Rows from block 3 of a small image flow-matching model, named by matrix and row number. Rows with one number belong to one neuron. Each number is 500 + 40 x the weight over its row's rms, rounded and kept within 0 to 999. All counts start at 0. Numbers have three digits each. After the name is the row's rms in percent of the matrix's.
After each neuron's rows are labels from the 100 images, of 14848 (inputs lightly noised), where the neuron reaches its highest value: "colour at peak" is the nearest of a few named colours to the mean colour under the peak. Only what is clearly more common there than usual is listed. The data: made-up waving flags.
# fc1: MLP up (model.blocks.3.mlp.fc1.weight, 512x256), inputs 215-255
# fc2: MLP down (model.blocks.3.mlp.fc2.weight, 256x512, transposed), outputs 215-255

fc1.27 122:583486591447535506555506451557487561522476487463510445618487450497508558446498469485507496505506451457501505584517528594437
fc2.27 108:428452544500546511518495537512482468424483533571485568565509492406509505465462526577490546480497497477470525510529527490471
colour at peak: red

fc1.445 104:531516581554492463494492500540473438458497459462519508465499461430501515438454577547483493498516541468462451509451498530514
fc2.445 091:535447500518557451470503498484497492455471529507504570423556490596493499465531533560426523439521497539428570525548571520502
colour at peak: purple

fc1.68 103:492571513478507464476513541425455496490560498459524479484558495446585488504548484522483478419485537480458423573538459453525
fc2.68 126:555426520440504423480517522506449443548502528531500496526554514571480512471491505507537426440516516606492477516522539517496
colour at peak: orange

fc1.363 099:530522535462481435513433522512465507489585503498446555522506494464541486514475452528540417532549502458482493491548405534508
fc2.363 095:535512498472427510501556519454498470527514509522510426555507512526494498551466447525556478466520512546530608470557504476492
colour at peak: grey

fc1.93 107:501488562582501465454448478517528411556485535476547511485485526628500488524484451493462529453489516479485458525514516540528
fc2.93 091:508490473589584488495489501535504501528506504552540520544463472408508495450517425530496446453478504477512499464515491566497
colour at peak: red

fc1.511 094:523441543516612438497529471425475498523409545479525487558465515539514506518525491432550506536515465495540456469513511578466
fc2.511 091:456531483450496508520494525427545526486430535513564550410424464516513502524501468571474558527539448543487514630498534456503
colour at peak: grey

fc1.197 094:548535501445575506541528482580491533484535475503480469451509485455503504459508490537551535512485497568436545422537463510513
fc2.197 089:512480518476545487473491444543542452505542459391439483422480537520506493488516530535532436517479462515439502552539493468493
colour at peak: green

fc1.390 091:438404502596415482482513437527490573535533454476518509503489513499505485444526596491523565544553482502507466517479561504516
fc2.390 091:508585483569438486465504484431476511526554551497460517479475520478501513429421576483517518499458532521549463453603500477500
colour at peak: purple

fc1.500 122:500456542488510519497564576504518451503539489410501526540490491494653489495527475434503531471538517492517537523544470494490
fc2.500 155:484521444490491560492439553493447459510539498570441476492499509459475503468482460558459532478501502538506482475456561506512
colour at peak: green

fc1.375 127:468516500420495487501398473455425488453501484469496473471518501483516542449529598483527444472475513450494552451548547459528
fc2.375 114:408478531499450475439449515513520526525480479484502499508446520494487519528530453502498548464564518530456452525606525449510
colour at peak: red

fc1.151 114:532478528552488542474433438487476494459470463478506593494470444530528427454508532422521521538567477460516559499543350479530
fc2.151 119:531441462500472496424457539481549408516474550488509523465478439510506485487548472511525511522512506480544566499531498522512
colour at peak: pink

fc1.194 118:485550485456498552518423587479496562488550444480492517483478508484507503502518480505482511444520512447397505480550459468491
fc2.194 112:506468507477404507496415479415482463581532520503482511504518506455510503452459526570544549537454559444521511518587480514508
colour at peak: green

fc1.443 101:503541528502570495489528505507532479508464529479501499482434505519448472456490517456474523415512453534516483561552476556506
fc2.443 090:525475448477538496529519522498525436536541481507498468503442519515515487450436513532494522435473479444554517494504497549509
colour at peak: cyan

fc1.431 108:537543548442552538480474508488498502587566404481535501527470514486504471490490533520470496482516465545558485513476418519476
fc2.431 113:415545510435547525570502507515522511511588398506497454512453508445506504500491537460503449457519521464422520463463503461484
colour at peak: pink

fc1.480 102:445487518492498499516547534458496506518466494494561521459515545501487524486454559535585439479591529459495527470459500415479
fc2.480 099:483496489557546474537423549484505508447444487527508502548484438507515491436467609483405403470535492504527554498466506518548
colour at peak: red

fc1.145 121:492495517567535556489563519485552538533516436459530554551489438490503505579497496503505562466499473525471520481520468496449
fc2.145 131:536479498475530481503557510462519398454472484532500494472577488569478522446468480544483508481521499441429540530486531480449
colour at peak: pink

fc1.498 097:512492456448443613522444461481415545501474467484493454509508552442492519481586495445483456517559472543515499484506540500499
fc2.498 105:553497463476438456565530486428482491506425473482521428465515520546479462511550517507516529528504452461491494536504471507480
colour at peak: green

fc1.481 080:452518503470560498538434543685502491471492466509491476511532410462478487503515522521488461433505537562547509477553574522534
fc2.481 098:537515472472481479532555497328525486494514525525493491437508527511512515509476540532520502454513514512473494343569467530471
colour at peak: blue

fc1.74 096:536489491528530408523535466601399464437530533500509497545481461506564514521433466478558540468509488525508430534525437478505
fc2.74 121:557516479515480516473470476464453472441524577477504489490474512514491500543559594541470523511466515435547540520512541498513
colour at peak: black

fc1.214 075:468527460440515456422532474528508582496512468513552521562506497485507509508516489465490490467476497478549388511513549523465
fc2.214 088:581448507400543494406488504541447623504532460491543489438503535523533509531529434516508524493511482518485417448559525490536
colour at peak: grey

fc1.105 082:464573473500458501561530496505539471525436464475515529493483490525500496423539477501392559484497489433614489494505457542496
fc2.105 097:545500501457461479588500494485455487531393444519471481600504513398479520402540469525577533503484498592366552456536496472509
colour at peak: grey

fc1.261 117:498483587507474484520533450479449474496483506462504513482469478485512614460523505470541431497593452415482526483540548523397
fc2.261 113:526425568476432478458570563549467541529514501509502540511471517468522582467490501420495638459426511503496502411512542526418
colour at peak: purple

fc1.144 079:481520477500617470497460488603493556452488452519508513508522521465494391498488505475525452429524424533471424481518578587562
fc2.144 099:547534517500516555498536504475515465470536528469475493463475493552513643512461523539469486487472446519508483384492485486460
colour at peak: purple; blue

fc1.60 091:502534425564464478519490464525514443551478555479549519492502484487517500556559442551492606498519545513493490548488568441505
fc2.60 097:511459546543470494497495452495475437444454547483489484575530474557478524522599480499556545496563602407501499544557470538493
colour at peak: brown

fc1.335 086:477495527471532448512469459503533462509487475498484541662492471561498551537479512522485478547482563507511451519524478515489
fc2.335 092:477553461509534451495519510503556452496507479506507502338483486499524522503517496438475502513539570431486471492491515483480
colour at peak: grey

fc1.367 118:503519508499552514498495520490499500543463521388517481440482479494431483408504471418475530424508520549570512417494467550472
fc2.367 171:569497501501568467535519513440524457500500480462450444524480480470534515474449501573484550417499487448451470489532508498492
colour at peak: white

fc1.305 089:561517492469519414507555437519493525489489516504489498565505576519472486574537473531467476432543484473510430502522465465579
fc2.305 092:507508530529456541479528434497471503452464481427496549436502453516513524581482448496555444471463553597477452469552510535474
colour at peak: pink

fc1.140 119:477506481515541452502418548503453511518490449461550547478478482509498468481542491481492481518555474467496482502493498531507
fc2.140 100:517495511530437498518477477547513592434460484538488497508530495614494501394479498507501520410484468528496567513509439512523
colour at peak: purple

fc1.84 091:505467476448546476478518494496497512392475492482482503475519544417492514506568503544544548463451566543445531555465464587531
fc2.84 084:464508519518586456476505483524532454475504521516487541483536492579486533559457491419443564475509622485554506500469534507490
colour at peak: grey

fc1.69 089:494489541492485562532547534498497467542540476484430529559490484495508506495511476540511550513518452449452497509587515499522
fc2.69 084:509445512487470466550496493536524452512473502469498461458550529482527505556501499455440536530512441536545431469511547466498
colour at peak: green

fc1.202 115:532439491509528490467478568553486543512494486441537499447535462447439555496495430510473470508525411465468546530532544506431
fc2.202 129:462552534509555498467553510523481530489475479501502449549492491542520478505544429478593534574539417515541543529486484481557
colour at peak: blue

fc1.233 084:534465526469456475448498541572515553543499405474518605590509510524513486535508447512471500558483508480491542595510517495459
fc2.233 088:435535480492471496449518503512450559502523467540473448411480500526511488542525481480443508523569471546504412454439499519515
colour at peak: red

fc1.54 084:528518520449539528485488472572507608460445500495481446530514495486502487544530493480540608520505461578433492442482470527511
fc2.54 083:519477479475437530470513471496528497503381448464487536501508535502488484541498414487437639506484451444499446493471466478493
colour at peak: blue

fc1.2 091:449505520555491471484505507492507503497564505492513461418496465511486441479454502517483546475572461506419478539573432500495
fc2.2 094:527533487457477528456490508498466482453595484517538497547444512516506492412496452441543486496527477428618490505504475537499
colour at peak: brown

fc1.126 116:504488423551508554527429493487503458529504485483512524483496498507529453513525458544529536458572516422409464502518449467487
fc2.126 115:491526440472465482580462499469442532554532477525512511476483484496534484508506488505454458544516470525516474474432524513508
colour at peak: red

fc1.304 077:411557505519575566459451506454482414502427522522476489512503444561486450440510478505557525555492470474440507455611480531515
fc2.304 102:465465507527582531436541447557469493478482518456525586503460537531517546500501467472428526524481500598485463509437562485474
colour at peak: yellow

fc1.31 114:511475475530518509484530544503480519505487478472580463502526522485507511497517550502557518445541487493474490509531550585544
fc2.31 113:476522447465473562491517432473491545540550473495509515505519547518505509483488539486463516480505486496486518482518551450541
colour at peak: grey

fc1.174 083:479556506518555503500521532485492497621422526467500515461447523472432476457492543527479540478543448566515538476531516473481
fc2.174 090:466440479537516516544500515473519451530497500502455504448432502505514472532455515437517496487471383518510504513490495564503
colour at peak: white; pink

fc1.291 081:531478494565469502504448513454473551512518529480512490464510488489488506443472568522574539494479487500428406507505502508513
fc2.291 089:476489526532486467526474493527489510452555500540478493550513504518539469447480559500458514479542555504531484592528503503469
colour at peak: green

fc1.55 102:530488531551520513495511469493592524475576396485525509565458499588468506442534478534466525554509549457459532528542510557484
fc2.55 104:438510463511536544466504489476401488545655397492527504467410449430506513443490505479506486477508546517501503471540491490461
colour at peak: pink

fc1.171 120:511465559464541564481428502399473501477525535499497503522517474440492453540536531506482492542493557481404495428546427496491
fc2.171 115:530499518508479537487464500407495536503505474510502425538481455412492456568491502470582458536499552524612435490509504572505
colour at peak: yellow

fc1.163 126:469506368549520616475536430498495476551484510459630499479520465520510521471547470443544476458525509550471526508504509485537
fc2.163 113:445545342482519655510536571457430553477502521487506454511530435523475495475560490480535495509517464541496535481481508449545
colour at peak: brown

fc1.244 112:469519494487456558507585504486426492494513517493538477490522428460479438529525511507519478575535509509505447508478443543440
fc2.244 116:557488505473491506453534517484542509547422469554522501517481456502521464541480532458556491505498539491555524498464470425465
colour at peak: pink

fc1.393 122:540522514414500506544467513496564554540489470468526491415528457449503552505505479484475508468572526501429504473524528499510
fc2.393 112:483513507496527461511513516535448445520472509553490487420513486549508572589511450518513434450485478543468584493519505488537
colour at peak: green; pink

fc1.259 106:516523589467504401507550457522395546435538463481507458494505516455476549561500516539517501451439475532517426490570431471462
fc2.259 122:466514582566507460481524516523519535517528562517520544555548523524488546545499476475570499518563483534536432559557471562516
colour at peak: pink

fc1.509 105:465511536536502492460518465523505498562500486496529494506509571458483438500465504487494482564450497478516496518525440552381
fc2.509 094:471471493563477426462506516505501439522496518521505506468516448527506538480469521582537505493439527530505476502523520530562
colour at peak: grey

fc1.356 094:449525583485554491534511585520474489516520553481537508483481493455465535517496558464514496492474514491467530494496423508561
fc2.356 092:497531489507506518496510512481523478532523538534544480501489515501523480458522492523419479504461473549525533518419526508471
colour at peak: grey

fc1.373 096:495501494501486538467517454513490578495535534457485477471486535584469505442477481492487519497510572408545553550534455479504
fc2.373 098:525501529533516462436500514589504500572522446422497572485451482477473492460503492536578519499581517527525549486500427540480
colour at peak: white; pink

fc1.502 098:524457518485437462518541480511529542510517467509517507509466549473483482519496533372453474439475481461520529664542486571533
fc2.502 095:554507503454507549514496482509477507455476480514519442558501472458520505571458515565502546479549480501515515657453493526490
colour at peak: green

fc1.446 086:548504516531518578503462502526495500526458451500489487522511473453483506562517476494509525488532531483534518543508460502501
fc2.446 088:436486576572548489486524481510514485479464501535493500471508498546530459503504480548514500523509499438470487539523553536505
colour at peak: brown

fc1.157 089:507530442454487478515437481506506505480571514498532585529513535486498502516547533539371616480507515521471459466473527582524
fc2.157 085:557465540486464535521514472568484540500526555464471493514487468569498496498516567537593658471517477385559384487482478542487
colour at peak: brown

fc1.273 096:459514513434422496516507461608508550500464466508525507468503473524496518511530462409475449503553431437488535434504545478469
fc2.273 085:526606488531492495526486471462446557544442451466504400597600493452484487591425519545505552523504479468464470396519488470531
colour at peak: purple; blue

fc1.81 113:484506502474454450548564474550460473470516466459528452455462496460517488449478504471511412504500488521537495487490492547472
fc2.81 103:484461481543545434476549534526564544530479522520533605550486551543486549434497432457410547481521476443480475522486557470491
colour at peak: blue

fc1.410 089:471469519503471472469498465492538592516513472513550478466488584502466510417488458466455533509465387450438527548491412513506
fc2.410 090:528536493471469523464528520482475541524461509402478484468471493522505505416484503588493552496485397495567477458499545496528
colour at peak: grey; pink

fc1.213 091:484492450592515462540476441428483464499476415502523553465467501593519457493511445509491541507517466520469522493520535497505
fc2.213 086:509520433444465494571491479483470439518514490477523465413511507531523500519514559494491556527511478546559455549525495503509
colour at peak: red

fc1.293 089:533530537489516468470497471487517582499496565475449592474499541481519504491493533477480466499518453506401486546518536474523
fc2.293 089:488443513457558509492492520460539459561474505468456464487578467494498503476465467444497514562497534448547472463483458480506
colour at peak: grey

fc1.128 109:488510481509430580503472537460514478530494526478503401535498513501513478506516504489538515464543449539523531460555467562514
fc2.128 111:422497452496496492483492495498448471495502490504494518468523502550505467447479451470536556474489523578519456483502530569515
colour at peak: brown

fc1.250 122:517494486489467501553562457492420505517503459469535507508470491574507423507514521552556480524533432462475533532509395468555
fc2.250 119:568579493466495471530572555472537470546376529541495573489506513515494448443476468517593455491491506563451496493499418439559
colour at peak: black

fc1.26 095:512536530499467592519451585473482516477518473486470468524499571555487463506495477524434521491512517484482526543531532451523
fc2.26 103:503478540558537476513537505503480516485497451499487535520444489480495519520524423445505503500541547485499529443450500509477
colour at peak: green

fc1.98 093:446490524449445562515456538547485496498510454526537448489434478496495492505460487481435496518511522488471496456492518465483
fc2.98 090:507576508500467482513518483477484548569474439490495534487549544534505499499514465515480437514510520480455525393523478536528
colour at peak: green

fc1.114 089:478544500464447560515521488446509382565566511505527519543531569441451454506499512521555520495578457513465422470482554513500
fc2.114 086:539503499516433487495489467514535458435598468507514512496520477619500448573471483495481509461507485495541488472510467465470
colour at peak: brown

fc1.289 132:474492538504478515504461502506465544511539491471536534476489535531510420436538480485508489492513503597456531514511547506506
fc2.289 105:492473541497484543524487503540520489455467445540487539525502582460510419471518515552489458500498496475463448487451449474513
colour at peak: brown

fc1.136 101:579466553529509464447470502462483517467534449464564483423545472457527468522535508429484467469560507487453389500520467541500
fc2.136 104:480543490583503500501498504401499437415519512443513498619577532537527471454461463455525484490528483499656462526482518464477
colour at peak: brown

fc1.439 127:489519467432434526521531537493449478514555484474566422470497470452516558473528522482519507561548468415505522455509507615538
fc2.439 100:453551458537646512518505460513477546483504507458514476478522524517524548486497517511470435498526490466471540476519468524515
colour at peak: green

fc1.176 081:398462491363537498543532476501491466457564499486489520482477475492506528434549528458504518476456478381555472471534484506503
fc2.176 091:570504491315464480536488499477501510474570553524519509571528535528468513460554536542516484481525479564428497542550510435498
colour at peak: grey

fc1.207 111:499522538499502549494523533426463533538470525442495519513540495481450478458525552479540459492541558507529476503543451523477
fc2.207 137:508475493476512462517522506451458485514507503555466459486480501517498515432484606511439481461476490479438481518498492440525
colour at peak: orange

fc1.504 094:523500525483483569482491479467458544587520569490554443555436568524458476492527563487586495468576483580481529500556555478476
fc2.504 098:479524480536501504471498499498484496590518483478559528469479501503508485472430566523425505451486480463568476483492507564497
colour at peak: grey

fc1.358 109:489491518448519501506459543472611557545509464473503508485518547540467515552526510544426501520487482472533487475535555508492
fc2.358 099:388551493529496463549475486524453490435526521515523535485530530552489544598541486524483545467555482514581489488508550565492
colour at peak: grey

fc1.349 090:424556517526406512467516556514485504465494519489516532485467486506492502553472501416475477496550440538508525569466486585555
fc2.349 094:578475518441505522442455501475481444504482510496528515551464513410502519638509514548571509544509426501470462548455495560465
colour at peak: green

fc1.183 095:509452531491556528546504537586466545507504509489498455482490468510506509430499542523515476547493464482568518533512571564515
fc2.183 106:563490442515578466491473532396558498481479548483483521482500516473488505536552539461490471511484504547499461494565525454509
colour at peak: blue

fc1.254 080:437519520580404505466455519426506465564484514508473479510481512552464501511526548494535503506492536542536494537516537447495
fc2.254 087:484532483527480496519478526554465547537496548568523570529464500493488495500473498472464536494554492419468534506479491494512
colour at peak: yellow; orange

fc1.19 093:468558525510417481431494527446576455529481438471523504411519469511471528509489499578540485485473407483487474617505491523512
fc2.19 095:539482505479490523477442475584541463544514470568519488563503489500521498552443535469519543483462408493530559605501524528484
colour at peak: yellow; orange

fc1.59 087:520484460489544507439485416518490526470502495503567510497481578454493533410589442550571455496581476486542506492510529534526
fc2.59 090:477533476530432507458524471484538514525500423488535512515528492558518505416496466503464460512514477474463484479508499532459
colour at peak: grey

fc1.168 085:541494496600497523544505472515534488527427585477500434471513549507487468525561446532537570474514405549536411492542489529447
fc2.168 085:452483472578498475539494508485515488507384508530484574574512532504489501553523467439493539488505452524433514491560463422453
colour at peak: pink

fc1.224 089:418541511507520532540532570576481470438478519494542478522485489550501526501471563392470435564572483450478543493511537549477
fc2.224 090:522570478486498480520504541474533506425434529535492569580433520480490457529571538581481447496497430526554560468486497517504
colour at peak: purple

fc1.256 109:543521604479515532539520479483452561501394520466485448492500495450507594484573478502456518486482474432521490489573493496477
fc2.256 097:507481552530562572514482540448515500513516470518517472615458490583509564560491497502438473442541531513559485517490482482491
colour at peak: brown

fc1.215 121:498506402559449548470458451500521515522491483457533509484495462553517593498551458470511537503541536485441515518486499581507
fc2.215 113:508452410482512616501413525498473525452476525468532527454567488489491557489574510547511496453470474496462516482501453530499
colour at peak: brown